{
  "dataset": "short pieces for a synthesised band: melody, chords, bass and drums",
  "hop_length": 160,
  "spec_augment": true,
  "num_classes": 10,
  "norm": "batchnorm",
  "learning_rate": 0.0015,
  "max_steps": 8800,
  "weight_decay": 0.2
}
Rows from block 14, named by matrix and row number. Rows with one number belong to one channel. Each number is 128 + 32 x the weight over its row's rms, rounded and kept within 0 to 255. All counts start at 0. Numbers have three digits each.
# convs1: first pointwise conv (model.blocks.14.convs.1.weight, 208x208x1), inputs 0-103
# convs3: second pointwise conv (model.blocks.14.convs.3.weight, 208x208x1, transposed), outputs 0-103
convs1.62:084135102058119164107189200102101102117121122122162097146096211182131110123189140125180080116122128159183132196111140146100095132097091128095085125158139100105130144142151161120094111116054152094102105120149132152068126148074131126149099181103144103081156148164127125153164135131105118125115136148189145096124156
convs1.63:142142149144099077162098087137132169137056141114148125121191160135139072083147107203121117121111123123119219113136180158137149106123128145139087120112167101128086130076220104214139111125118205155136215133135122095141159133195125147159149077142168146128155133172151117128122149113130111119145103177126127087056135
convs1.64:145149107102078150146155130187141141167137068180138147127131122174146161111183176132060114098135106114104116095151140135136122109161115105145005182109064151132118069143139128129122171123150159062109076124105118136161145117146149140106178094176143150126114122142174128086131162103162150103086117151118167125093119
convs1.65:174146131107110099095113095109197181084082147132056129154146090085131124067163139169135121119136102146146154083153191184130123139118112155158108126152092103128097061133106071102065051134104132162171150154163133079142133138110103128126128119127075132103128157151146094129154213161057111118073140065171094117089158
convs1.66:085108081147137087113156172118189062148155164111202111142146172115066133168178084147114141139074158102115110186147137094135080132142162118122132117158117080175126153080147080102129099107120137145137149174099100135107079075143136146103181110136070126114129206078104132216110097102155129139127173152120104137109086
convs1.67:130137094107154130084136242113148115097120080122132115158101151164148119134228113112110129091081176108115127179111163133155072159137109175095103092134148111146169090144099085112034134174132177142123094125189094121093129092084143136080116105147152127042119137161120127145128119168131112120089187149112088163154105
convs1.68:156196091101095096164096134070122130109108143134186123134058109102091091132156138104166109153122124139133110140167184126129143159150181136128152140120145106160132116150232187138091126144111227110072049148143138162103123100098169160114121146177170103145101137150099155135086086139119119113178078159103107101181120
convs1.69:138120128156102116108152112140154134103174082108168122125195132099105144125121094149089150154026170084080091165121127101113121144133192089157154098142134081148117143114125076092144106122114133128144109151128126100104088133097108118045197100098128069157068127135155104123161104122191127119186141205064116087100143
convs1.70:137178193120125109186087155085162098129131172166092111097061163175098154132168129103121165177113129119148033137130129085168131147125075151135141064123066146169137168133140205199150108175146144118144138174142122143092131144151184057152142089164105159122136163100153119111123129135201112112104075157145138113081119
convs1.71:112144140117156119125103131162101175138147155101067070121118153110107119146142060154147134035115136129174101159155112080182110163086139122141169122086107100114127107188120112137100092078161123087171170119173148086119195147151181159112147165144136119056083181134178105111118162141124124233063114166140190112144112
convs1.72:122131177118116157129146118165140131109154098175088118127168109134153155109071182110123107152115092152140109157092147085159135151113128104085155091160128124123082125139093118097066095159165082144198114097076201111111134144104153073109124130136117107124131100114149091150175081093168074083079104185138131102120133
convs1.73:141136170123117073087176120143081140174108081091074121150140144137151148127098125222153109145149073153100186095094116139114124091166126081151102180195135113098132148105073069100140094139125070143093172108096155124121164105144117129115096109176140093170079188165141133130147084110103136135151090083133183143088136
convs1.74:116076101102099124156139091131164139169129135166083197166104127125148126116109134099152104110095098167152128164106112112099174077136129133138086131157117174114123109121167147145087125107107155129182221129136139093093119163113167099187139144130137062227176140124148069104160197151114142176145092101087174151083139
convs1.75:185085131115148125091150124135141153150155168089062151111083114144055082072144130095192177176109138099141126143102138141081118117115105184141141147122155119133159090131166169158117100093088169172114133146137155144212080083132081166111129124165106096085053165078144119142091231152118134139170127092110104099106116
convs1.76:089108167172177126082140130100142139138115169147145130139108168166163179106138088167110027113139142132094146129092188123181106059132130115141161148139107114118138118116112168115071187124148179145169140177108099083106123174068091125083160162161102161148106118076147176121141163165097064134130173143160155135143070
convs1.77:147090131191176125123135132157106099104142026149169202139104155158190098124150183067131110149114079134103107137164142104136103139133155083144092095075127175094122106121111171147176128112145180141095092117120087119105096047106096109124115145111164142207072099178093090137117085188103126152145119146117128090117136
convs1.78:080173093171110154128170170113133092145120132143163153122136129121136145194171149098135137112112123140106207154129117110126148128064148095082113182119130112063157125079119212116141144096181146082156145098148094128115132156112111099104146134190090163149138090114134138149117047142134127096124173134083141164160150
convs1.79:108074057173154157188137142133163131135130171074099112146143090102128150162115095205129123129084100127154167142133120144160144191127144111112132131134083095084153126139203125175123174084139097111142153114167161121127096138067145081103111091173132120155160084119127183150130156122136139123145134151193140112121189
convs1.80:096160107104113188152081111101155170081136168112106162107081136095136113124142141104115121124137146132124104120145114110152160163115168188128128117096101065110115141126088132115161142104148146112134196131118173096062160098122054120108163125196100154080123139125133081104104131090183148088110136155123097176117125
convs1.81:183141144083153106083148099130118132095162147156143158123141161090159158076118105140152133091161107091093170140138065130151194081114149109144106094180095136128141104107085091106095097137101156137136073163053116112144115114069164114159146149080114105143168142106137129143143136081137126078144206163014132132164076
convs1.82:093103151167125075096114166090155168150073189135138120123124162131122140094138072139077159151159138153129152137145102095117100116209143132070173096078154137151082137104113091105127103077154144106171112133118133131115139134075130117073108102111085133115061164127124140108111151093123146074132135100125090151122167
convs1.83:096122179084141088112155133033134146136131130137110139107111144142166119185118118150157139115146167126110084089085092112103172101112147082112088097118161137147125167090140114108159137113133173162047103130106124098137084147148128101080141189130183188136131132150103163117132087135154151096105096172128123149141138
convs1.84:095173160147123084187144151096120107103157068222092134113129148160122127086101168194067101114171122086053131099109150100135164086208134110180057156164112160168129094106155104088112091110090159114155089101174141122166078072140146136145152122160176139134109088079123128129068143106121108148114129122083131141165096
convs1.85:123097099159155118197063091122073156115131084118143124192115134103149122092065117130115155118083083118099181112137149150191132132140178106126149088160103137111077155158131108127092095116119143165094160152123157090123141119125125103138140199143116089094110071118143180128120112151102054141125110137093154100083123
convs1.86:121119081144079139144104158084127129092142136056145073115124124177167126149187091125180139135112141150107075086042085138170129123147184143130088152060123128161134162035121147129098138120152086118157124142107096074099123102130132169116118074120155154154114119133129080178139110120180082134151103117076128108131088
convs1.87:107115142078152108108118134132152113186140149158157112081196136120098078172133121132198148135087041107168138120196127144094174140068133109071115118156181148157111146097088078105060117085124094133103101159149114111087145175089189116141084097125128161174148170137135113127151142102167104134090127091123146124095135
convs1.88:136083127098143127142126074111099179055079119124118111115129132123170122073111153143135124121109137121129075106128131164140153141096149152194070119111138107144129141087109151138130128137145064154123136139161160159096142078130137111142126093101119192081211072144145157147051115063154164155134130135101141112131126
convs1.89:135083137138173112084129144106092115091168112112058110111119066128124101095150139177138026115094063104082119189190106115080105150114127160176138159136100144099141112139118125074172117091164127078120103174134126094140109106162086171133157184113136178193077111178119170115166155136124126118147134072159159112130080
convs1.90:121144141147111173111150104111120106155095126184189163110118111107160143114158118132130133162111078151143108201141178082106137105128163056104098094150080142155115095160164101112072134173110164079117088127179195117113145109193106109125138082063139152150137112214097138066133103061152113150117109116191124123174099
convs1.91:148128117129122105202132082099141175147132146145156114164139123081174131092094106127157114151142066165158207058105158151172174110113203078115087121146176138122098089110111064131161143108109121079121188201148136110095160144092159112118085172161105113138156161094164167138110102084202115093070094119047090107070168
convs1.92:175145092136143154115181093140102149127143124049206115144124116028146188134123138118108121132145135140136178116165151104135099123109165056098112098131094112130093156097130172137125121098080192080113107135118069121131119125117105092104098146097115079168135159215113140113175091112162182114165133189122162087135137
convs1.93:147119101115133104144120072139104255091135121126104190141131124121162131079075165153118081121112093129174141071137085167168138093166172137108161130150142134140104156111118077079154110147113177119110151114116186112127182097127102116114072161058153156158125121200117134082095095095160042118200102110080134135108164
convs1.94:133138109143135151122174132089097161153194129157104146138065129119089162101141139172167134068104126072146159118112108130132051109168108134210109051165048058091128149153123140125096080162127134164115092118118212128130170118078117102116154156112117106173128112128124127112155206153095063153169132115141174120127117
convs1.95:123122148165074163183078061105107125115070172140111105131101124123085095108093130098104112136156076103154157105105137157168120127133142102161131091113141161170205149130149143128149111127141089127154198149140191114110093160104096131194121088121126235179131118102170115146104196166135121131098076066120156169058192
convs1.96:081158135133070123088216119157117143165141137157160167153136106088149139176106168127123122103124111129097072080107135143166059126100130083121177119124125123140099097117127133067112198143052156176078123105162141149171154153180195091155197086145113179079136178158159113152150064165126157141172162111117131139156089
convs1.97:100097159095166163166174138060106142053136133082158154113114182097123140099125137114089158111119145162132024101113108155095148114156135055120118134150111117096106118115077154154101177124134133150185082140137116120073121194127144131075101135145150106203158214217109161121114127117081088099140107135117186124097173
convs1.98:126105165149164094129151126148165140131138133121105126139072175140050099166093202126093073088136129104105185092105120089137131121125070118183165173176073173074189113176141122137096159121124158133154133086170098096123072165100139142131137155129124126142111192150144179128073121150131108112145119148115114120101115
convs1.99:140099159116151156117145137122152138096074192173132187117070137113107170114099083145110127152118120148148146130127131097159131098109129105167115113198142234117097107105149120139106187140138144080189119138178086158113090142073126084125188149143175146168100190138168109113113102134197120189107156126177185197101160
convs1.100:157168134176138108108142128102145166127127146151178131170076110089172106115092117081122118153088132109094147159160184133140093129143143093074183077127186110156090092087174116139147071116148154162105125142174132151129147110109142076143148148075117120072114114079086141101140078054190162158176150125110097119162097
convs1.101:093126125145136198151148131130109121147169100157137148137150147165092229147153072062202116154065159123192108156109134139113128134195127143083131126115109068168112121127141127153116135129167102141108077157175153208070154124096158113141119105161185153067137099125163093163130160165138107164103109143110169091116090
convs1.102:110128138152149095118103139124154128132123144160136167101147149144146143117144104113102105122138195129133122054129119085116086108100128179145143151097119123099165130165111103137086171162110142113108134121070100115108171130161076182119136123124119154068086145143068128109087095208150150136108156180123142105114094
convs1.103:098119147096137123102130153194160180118136127136135131124147115137149097114056177116113117101156151158153074097116112097148162106087079123134141065158151064121094114124092079132170087097179093123129135082187171122111119096146129089164132137148082136146120136117190151128154142093118198116138153220104127123187150
convs1.104:148134083104115191129136162166124141109169166076146083128083130121095146132090120069147096110133135121087095101200140136161115130102089108099179154095135035090091143118083130149157094127125153169114116129058156176137132157111116086146166089130120147095062078139129108137141122216100050121101161141175071138080151
convs1.105:169119031067124092156121102135169117138120157127158151094103159123171135162142153090144133094124099144145224115195104082117163189153112131171126113117114194085101081126152133169135167102154128124098110103198161150142139110124141148084074144114146166103132138160133107151145072104066116172178126122139161181088180
convs1.106:121086128116143155176177103139112169097130124150183086163157129086103174076134115143129147097101118130150217141132116136169144132136111083160147141162126139100116091135135106151110106165103168039100122151159144147166142141127120131154124161102161156136126140174101143150169133155119146133164115096085149138119151
convs1.107:099125097168107108129043145110138116188107104102093109157102149142144111158202104066163137088105167131065115089064119136122128104087153088104108123124107101094147112098137123133177148069136088136190117167093051069124064131149152086124119091125135099132116129108105099142136119175106075114172165133080131098147202
convs1.108:140093089091137050122159188143178110119172157093147123148074078146096099150220132078107153173099161133160138125073116135132118158144069123096129146130107102160102188132135131139069149153102085089140153186126057158074081114136140163137076074118107180167118140080134150148080127184108156088114138077109103164114137
convs1.109:112101132149147086159098071096112165092078174161127165117130127113112102081104101124133091136104089094125172148096120158157156077060157097137093080125113130167085123140113153157090144159118054164109201158106180149122120201065130140140092090118089129141155149104179165126127159156152087071092094092148075125145167
convs1.110:157165136155081145152133079126051180150122142144199060115189088123111202101110122162117136083156171153120141062098163097113126135128185137127110149063176139125093127144162141096168065159103091146143155121145076130128115112169130117098086147071152092105151147122124059134172170144144159113148123120145129066104083
convs1.111:177102142139168140128168105114156103158147140113141096131134172077222123145084122181121156121137135106115151125164092059109110114134212096122164119110104145132103169049110085135133191093163124097174164116070108103037115142099083172081105203077146094089131171195139128100139101132087173015189148165105065142093120
convs1.112:155056099147108110098173069185165189124126133087156160130181093111118114082126109141146170146072089150098127134162134120139129094166071118141138106111178112142100094134182129097136112106130050176084134169120187112098158127105097104165094034120104133128098149146115178111101153119117137129150080105087172120101194
convs1.113:161173124110121111083159123106156180111136137168163092107111140104073192098111169162114140121145125114112077147098163148096127141151109155142161215144137098138135136151082116167122089155127095113145175091121155150132138164121077140093121119132069180139112169150157124112145162176124151139112102131195150150137105
convs1.114:125118147134159133110147117118109128067146079135105104118131151137163158138112140134188143125138065125107096088098134111137119148082098154164179090136120140075142123134123126115100144135184112133146242159175130113159080173132091134126184168091102212180088102143160143138106132166140084193140152174143157146118102
convs1.115:129087122112172190154150117126077184130158173112176135136104156148136110123068126174134119101159155153143092051128109140144157122124128098100150140067081114136130142070090210106124168207183110186159198067132123147065144137128092127120130131057112129135085108156124172145172103127134149151143138093132124152050164
convs1.116:081104125113217160144120092107125162097112193131124145255179209147067124127161099183136097106137100102129114081171174166106128173115170148145158133123108122110119130136102125094101156084151122135127141121103161157130135145128106126090132142124110133149115137170130163205144133125158111096087105106128142099000122
convs1.117:108138153137109124078105197141120071162182110105141141123110092120115101186125164110188125099099076139108121201133158088112089157119069132107198115136076106121185112119124110120063094135149050133194134112130148098144107132110143141127097056134097066137139137160139065154188167116118116136130195139138156094159094
convs1.118:181123121132101106154122084167138128126133156150138074125133090108150143096120102105151108129077133163102145129149173146074115083116092120116130147148139131097112114127206137113149133139089148072109102134187151131090145195152173175137155147163155105199147160114118102184164152108109116131164126165161120114115183
convs1.119:110067112120147103170147125126096175135068130146137155244108182146119103089127132168122115080134162142115109090146119161134156123185134139092127116180137123142132106118120146124148126084178136125090119108147084130167107202097125106098135136131088084132149126136153155200119149117103083132093079145087177152018117
convs1.120:151132134115187045122139124109107100124111047131082154132126171135198094157110147170172170134121126035103109063140147140145116155131092176140149167157118129084150120117162124188179107127105174148155174129100152107161128102195136145152137176128077204111172089060180163185071102142112149100161150151115143160180082
convs1.121:117070155154130127110188116085124168154168106121086154121092091141170108147146153129113097072122103159164128169140188078135123148124167133128147129149120134108114123130111169117136098145169143204140184171136109108175116135168084132146152124151139150124078159150079121114153143057151119112144190185134154099087077
convs1.122:109116111110131166160142157136101147151084135129071172096119188146155139161130128115158091156148086118147108081148181191151097165113121112092127086130147171162186123143127142111126159074156086108135157122135152172163104168133128151141089116093163144086151146162144086149060087103094105143104193115141161141120159
convs1.123:131143144149162151085144109164168155096124116130120141071131102120147122151092186138110081106161102156097093127131110135170089087121113129120153115117104092143147086149045083088151132076125122087144130041082184170118120082049112109109119121137070164089091139124100158105078153144120183095154179150089119168136125
convs1.124:183108137100146167121089152059094108110172140079118149076112109137130078196113100113105135133087183162117124190146102127070103143091086146138141034167136096132157177099128126155010134129146147088158204133174105178150102143091116126122085131163098157084110111160139087120149110101102162088111095106124107115150113
convs3.62:148115143179137127144146127179137125099149122110151170078115203164158122131116111147118072127109118104125103167122138106141178103131169113187128131100175123036096117124136152121050170090117116115100075156128094147066114123123128106126109131128145119147096129109086159150130043082124115120161127133104108150124188
convs3.63:168099166105143149144129139156159096044127125156143093157158204186122064078110117142107083064128132127098106101191162138129116135146146147084177075125094117110177097121059144133125171119111142107118094062112115105156104163148086109163133084118077154097139182153162120091169103055144138173159106132150140121142133
convs3.64:163188138146172150100129097128163169122146146098139127139158138158141106187073085105163143106142155138129118104151143136153124099127126139120125118154068093129138067065144127121090145094148163121182116099156155151154100143173091112129135076130107155103152158134115169150177117166140069166075089154097180127162102
convs3.65:092169056129106130099140140131129150149176141099114142155142090106140153139151110121081168190141168163161114136096113157143183091135161098115055105128145118188082163129149084143125093122142110179156128177158154114156175098173141124110168118136169110165130169127108149140074100172119089102092135095167149151092162
convs3.66:145114103083137152184136204173109165093081149129140108081134113121150136182095149124138155144125112141144141174096136159147112108200132127139084204111107153200168107135138180149183150141149162139129121138103130181159155126126097085143149119124164124122135051130124103150094167128155150172107191168105102117162128
convs3.67:163170109164163052165124167115184156168124131099135081117104102103169162166170054106154110137128126136077129126140138130129121151114109119092174107167129112151143132164089073108138098137124174098104122172122150116112073176107133132097158138187095113143128118138172105129123203080110105146130100093131197152102066
convs3.68:111101081093060118111126097165202136159118116122145153141128160128145130134161096114172184073105123175091086151070171154122129149117107112127139097132061101124127076083119077105125122155076110183146134115182110088092098168158103137160135128144116095155132161122123167114162076086142121107128113113151150067116103
convs3.69:139144145169125149171141125133078101126149166164163084138092143119129088111092149105122135120146108114140119145164108141130147089125085164114132152111119139121165074107142143108118096086231162116109143153119170137130118094141210109137168155055154168079137144130127125142112103122153125148157135093093089168145133
convs3.70:105149146162097178124111154197128134139150139186119152075151172181173136131091076127136120092107107066108128127089112139145127153121124172150110125121078148212136102140097139115137148117151110122128142127174094155115142103145122129142129160116135167109115141145088127176116112127153159132162176109139183145057098
convs3.71:131096099086123100120117125121157147183136142121121134087154126110114171144153079039114168093082080143124147153171125124126192110143108130100081129149085133119081123121121151067061146141170113121123135114106093143121138148135139204082168148101076094131127162105110061075114164135131099170166138092144110128099137
convs3.72:153177100118104126104085124159132158175120145139119150122130151105117090104174196093139151161118134105127144123108049135127135133086113150153134091143089135136086105116124146098164068109085156133084043118115148106126100144146130095155071134179175111151136085117095167067084159104189148167124187166113153136150102
convs3.73:107128172150106118122159132099115137124225123151120140079093102116093188075156162168099108093121100156179138127128102130197138134122117139141131182156106099109119099103135083055144121119109123145115166108152110132119123150098114123143154183137134113178083088096058087125044149169114127111085176120138167171129124
convs3.74:092101192120117163114123169127126117144154150110174122145126183137115087124070097135106122165154125127125121116198183146154145152146095154127099068140170125037138131145109126110117196128115176083092104116105149178087150110129096095110098105107096127092165155121151131106109136079166145112139055097122159132187083
convs3.75:107138052077101145115097127150113137186131104120165094186151113050119175124131126076065204142077166121180150150098149176120197137099150155120100162181123149181160101091139191219149126163097073132104129121088128143143112107127084088148116135151132123190114129131135145118116148142127111105084143144115073094124126
convs3.76:118077150109119175086110151124156129138142089129120179105163141142102186093116119099127103143130122122130179111139112116111100145109095138151150111117103133147152196160089095079133109131179146141150101166133091117089161053141056114101181140147111157163136136185140106131100156139126144128165155128111154116086171
convs3.77:128116181163181133097096113113129111146121111133198073107145109143109149141066127118095122096075154158072168150098129097113106082145125075169139143098152080134128141202167162157093170147090138102132126160137120131115078126097171111140088121150080164127077090095150135120140124113113095152138155176121098142179170
convs3.78:148124175148120145141115153134160131120116103134155178073142107100143148120142095167147110171148134156133138117157190118126141164061157096134093122084141116197162122183124121132112125099147118204078162113130109149112163089126163164147156196143137140108171144122104165146066089126080141148132116125110147123078173
convs3.79:162084114104129201142161167148095090087144120161200134174154120137144120135091174197144108134082165165110134155173139163135097095097093107145101108160091126172172125122167093108143168187117109126104118088134153114113086117126148122125105128103156205094129156179120209111151129072157126191149150123169178144120046
convs3.80:076166148077167141135193134176126166123145058153130149104188170177136114134105155141124166139094166136166111110069087120233140089201155170128068107131115163120097123097137091136152112120165142144121147070193123072099144102155136187104082099110174117161170175153127147173115115183164121094172116131129146146106151
convs3.81:106108109099137127121114155170172154102145073142118138089154161196158136094131139091093167129141162126105128104085186142129095152151167139132122137145086117143123136078082120144073119140131147142172144090195105090092094147102106121116106087129119149144110107102098133104138139215122113097109116183158214163043133
convs3.82:135103094142225112117087175139142170112228154176111190129161113139162128159194156137106155132064148104119123114055121079123107148092135138129092130087106126125167171111130113151109116142105135190100149068188137058160157120096113153168136114113108145140139109116144123120101097094145117132153133119137149181076131
convs3.83:160153110112106068115144150158086117155100094150141112135161155115149106138099092082180126139120189093105111062140133142121104193180147149133143148136131131084132124076105120187087180168125162173131139104158097136168173091142160131132109141094109066113190200083187157097158100156129152083160109137149140185137096
convs3.84:156112180150074083133098144079159109147064140107127119091137153129118155140115160119070168142173137193133146163120161123157161180125134173108111124124183143097156150146108065146173069069125131159076153118061081122159155115098097144094129185091146123124138041084112102088121104141106134046109135018143112148147167
convs3.85:096080171104101151141125074120135082148104069079216071136099146106169101095118116130161140072107134176146130087092154128135088050132084132110094145099136160156119106115126143126153170141118135156093136079078147111132152151160142161148140050101160092137127163127157111154101068085135149144116112182126128089131064
convs3.86:174117114115141169075131110139145153114146109171129098143145159129136097171061122155141113082136179167112118158126145084172140166130172064141095131149145105112071117117126120172163113147081174192103193125159121122117200117147146151173089168154110114174098071167146145145131135104191100160120166165133156071167179
convs3.87:146148150159140136132131172093120145123182133100132045131147120168177139131165136150126123117129132141107129104141130167129127204104094162076075149114110102095132117082166132130167152167118089169130197049117176114103167158154104194150130136163115143123202085117217131120114110102149106152100148191148135157149091
convs3.88:100120167135124097106099129130121121100107067154059138136153078079106122097118132034094170105128103077085135167184141164128119151151120095157120120159150185146156100129112096091120150076157104124145110173136142191141108170145102126120160103100174167188126091170104099168113163121126187141090190116121052068145170
convs3.89:113116165134157108135109142155108095136071083090129165121170125176168190206174127161134142155169095097101118094083180117106130106099169135157129143052104078137112131161166079116112085134153133140077111096165175094138113115065138109126111107124154134075136076139149137169076082095151137141144160123152120121072051
convs3.90:143154154127175081142162124076178142105140248149115131122149057091081089149160179117122151173197151099137142126143132139139145158162147063095173136183189122111169177106147093122095169121117140162137105120130142150121165128109146096161127134134124104125113142142121132076111165147166137140149114130173066110180121
convs3.91:175077152120118178138158144149175076102149115102221136133187156152149068119100119167161139088138091116062092146140110120099127119115166130121147102096138090067140090132097130165138168134090166114070081072144094103089111120145143089143106137085096162078201150198105139104154071084125139142149081132103120086142099
convs3.92:184156175134148169102121140084199095124085127093148163123170094098086107145119147147146115070167138106030163131163147120082105125136116125091177140122179113099153149172111144127098168110113083105137113068160125117133108146136110158205147169171097103110178128135122143140155119120121151214140131147104141145131124
convs3.93:095145101129122106134108103130043157163142148157107216142127090104153154128159124085129154172152118131157141106119101131128192117118126149143101174160117148165113163106146118146115106119140099135138169190112146178168141140096139158120197155177177082126059110070103141144128160193143120111120162097116145201089183
convs3.94:191170182169149050105093119143110160107167152098100078146090110110153117112200118134076132171157101077090122114075115128150149145090148125102143124197075113118130112058129139076119089149141180121117137167111175162152089147103115122074149117121132112184107104063146105089162153151132135163090143112086097151132123
convs3.95:105148122090129150136170109109116168151161104047096096137142134135161118116184046133178130134172160144121138128087099087135139079108138133090093176131138128139100172136171172128134069124129129169142163161167122146131174079201106136133151202163092116192087115126134153135057182175124121155126130127081133115112180
convs3.96:119142108164051173159167148186124134128081155128128142145090112091055154119111113127183195077192132098142077088184116150122151165142116126033166148158155132078150153100155112128115126106122139158095120085161185100092107153144101130125134134114138070118109154108122111145164158061112143144073082144098127120129122
convs3.97:104121105085193131143140144125144177093122116167122181146135135108107148126157136173084114117091152149106122116113107141112123159188175128116136092201082135183103159104128118129102088148194098174176155157156166172150075146158068162115193146090103014117099191096100123179105164121114117132109114103171122138128155
convs3.98:128098109130149141126143137093137159141178141131163107156165078156109127110104161132112132144150137134153146129158093095177151118175138068116096150101145137119125135135151119158098151097117133149125124126200186087121096103148114157173124115159167133150124131055148146148112167103140097156087087192151065117045147
convs3.99:158131117093119121156140171088117134131168084101120132122133088162143154184058112126107147085188085173131128148158130109087116131170071138092131130149143146153141095107102110151129111066096151141048141147062113230124137115203112157126101216147101098092091121127101135115141153081103078108157156163088136072112128
convs3.100:141134141185108153094105125121177096142075146080109138123160124102152075102133187128120134122170093113054115134158095181082136137110044098132170091132112091133081137141111109136130116126104133120123114165104117169174076142072092093130121108110095120107083130147175117093168120148135118125140077175160158068191084
convs3.101:104093142149118079106142120161143141171169147111105137134163179129139152147100106104154201128089091118158143153126126123091112114101187103115152093089084116147142088112129116129042087156115192053153097147124145084078087104099122165085154065143113197106103107117140128145129069138144143156155106176174097090098066
convs3.102:118136098132138136128107130113092140171113114087127076163081076111208115122153150114125156169127109108110116101167112131126110142121147113123166210149136111118175124123143177235093098137138131119156101148106149111095107167143054088120112082153109095100144142134247116116174112157126119161083111182129101109136158
convs3.103:168121102113091151139142116189149151063187158108119149180128136096116099137132125120118118147114152148120138189149155174133124093111134110139163111167128186196129095151113143083148176140121151165138141134112173174114141139174170077199106127171077081174127080145165146187156158176159193206112107144100118132180087
convs3.104:159119121122127111136128135170133183173093124116109204096126145087133126144164108165105121129119119101107095097068162103097124130073121165123141106098102156152137096166104138159109122184132161143058081132113126162119127163165090117134085081136095118170134142114125069148155113093182119163148092084135133146126111
convs3.105:116113142130139149135173159128107093164112186140176085186091115144130067174100129150142109108148118092155117119124150102159140119137141139091144175171073152123158126094135190154097106157135153122152141134114226090149129117091182094122143122136088178154167203075116134175163115125141119124173061134129147114140084
convs3.106:159131181115132127169127106134140087154126127110142145138131127154149091089115130097147086092134176161122078121144154179134116140141077135095126120059051113148101120115063128131179095082151138050122100081124101111128114103196144087161131139135131163058173137134125131099158058141123089134187132140148171145100046
convs3.107:146118109126129140147233104207142114115134145133133166113183174116104203082148122106103106147090129142168153103107127187139086147190092158130102192135101156153090155162092086164195108051103115177102143121095139097095117178150121094163161081105102110121142109151114122132150148163028168104102175092114123200081159
convs3.108:126135072100139161210144166142146123166139115136115108079114113136127094142125079099109124128082113135163179135125154137142063117117079137118128162057157114105121101109087145142126082176105124151099113158125175175141174114098114134127155172122159123134103134150195126042075143140148115124154127093161057134167156
convs3.109:112131137094116161151161160120201123125123095075113068149153124176107135123123093130172164075139155133081140134131157134095136083102141109144136191131173097067117191168138133147158184140097133116115135118135089144119170103144138123146154158130130175086175112177095107117119128130039129076145168118107107103188118
convs3.110:112114147112138147181198102170159122152151138077104097231095152093149104130158059130180137142135199109155172126088088179146172128124125137103148174126127129117084153112072110135186146107110160088134125111165140092104208150150139124079126103155126182146163115145140151123144161167132111152202151121057172116142121
convs3.111:134156117091072156153106058058133097130108152122037159115153069118100144137096101096144107129159117124199131113130164124127153139154120106102138088111132176126153073125139131121110132066178140136137148156039170154163180121089102181145157152121198092101172158119145115187152161174178123046109124118131091143173120
convs3.112:058172094166099170098156137171106147141123110114081134159136181139165141120155105162137163132156130114129169116059121084189179127085141086150138165103099118084081085151142118165048144142089120150127157164192084138160157079133133144111116159205132143178123107099128146108078133156148155117147181120156182121115165
convs3.113:069095151106163129127133133136088150146096137120157150078176134164124134102142106172107163153106071128122169123031153031112150119183101156093125181158148121135051127120127132177085085083141107160127106065128120066055105094127130127068147078107193142105063211112154119129121168117093137086126128110126133161103128
convs3.114:064138141138095153122145151162146163101161113175076139141119121105140131095166123120135149094097117171094112176150103100064141077091127084210155112154120148144114142141133139108163159142127145077162168178150139152150121208105105112167122114147109143156125120147021082177130100112140179161194162141072106103104099
convs3.115:149159055129102100101133095104090152125201153137107130138138113119171180122113128093108138182149126126122125134135118107143198162119085126156115146173021159195146100093207119130099112110169087163162188170161116121144185115054170145113145148161166108105124145035144161170106174186139111133166161148094157140093175
convs3.116:152109180113106149066143091131107065099085107099131071124114169139105093113098130124145122070130077087072060101109099086081084116112120138134164094081150105061117117132082174126128166119108130076063108097122118107063074110168081110154076096084101157087130184156120087139143103081084096142161088140121118110134141
convs3.117:175168128185167134129115149078140082147150105166162092143132106116164143092055108187128109079146158113102127108125090143126146134104144131148131192157119107162169127196130159145166124197082164096091166134128166142094135092141116067099138147124116110096117089122089145126115159166089175092092178130192200167137129
convs3.118:083116082066148134146126139099109138184126138165147115155074097091141134078154123162133219140102130087158195120129079158074114074092125147124110159164130180160105181152138121129106119174163077110126163151164160138120149093155143177046164161167099112142165125135117151125128163155098174146080163096139154143122143
convs3.119:139187101146150099180106206145168190178159179179099150134103111113151151163140110108103122195114140157163165180143156146161155124128139079127090128162093191133135165097162088127124089160148163153145178168114136142159142128097150170120201170170191066134125116078130157116145159146164152107153144129137136161133155
convs3.120:068099117068139099122090153163140129174090064127160095115151100133021196109130106092115183108115108075140136068085197117099144115140166123117125184168099089108090131126113109087161097176165091118150122137156089096086160110120128160118198126126148119147132106091145149098131144113106020123084165099138097100108148
convs3.121:124100140185148119092171092103147112099122100132119123161102098103123122115142081150115106115115114140140111154149091077091159065134157098147150116156141115098135142160123168077038127072152136068185116181134127149157170097113129111164166133170098232134140129163065132145183129128186163132172167118136154105109127
convs3.122:140091150134104107100172129076115116081149080136121153118089206123163145091131115144144044078122044125121125162083156098143168143103146103129155131084088093147171070164163127136113167188119163103101136123113174179132160047141146113071137142171083118145095153140130165108105099189136137149140138130052154120184103
convs3.123:132061172129081116124101129097113047123122153087077168049108162131109118114116069193087120112177073150107107168123132142126142124076093149067135091152147073139166178144109102110169158133117099125102104121121106095140176076084155155112118148064172136121104075083101111103122083101110115076194172090130164118104130
convs3.124:154093200173120128155094120093142128138130126143066151111125157108125123150228164099072126135132107081103148090205121117106139106106111121089216109100144140148096144147062136097061087115114110107143101205133083072142144141144097129131103167112121104138135130170149068142139138094136115193162105134143137083148105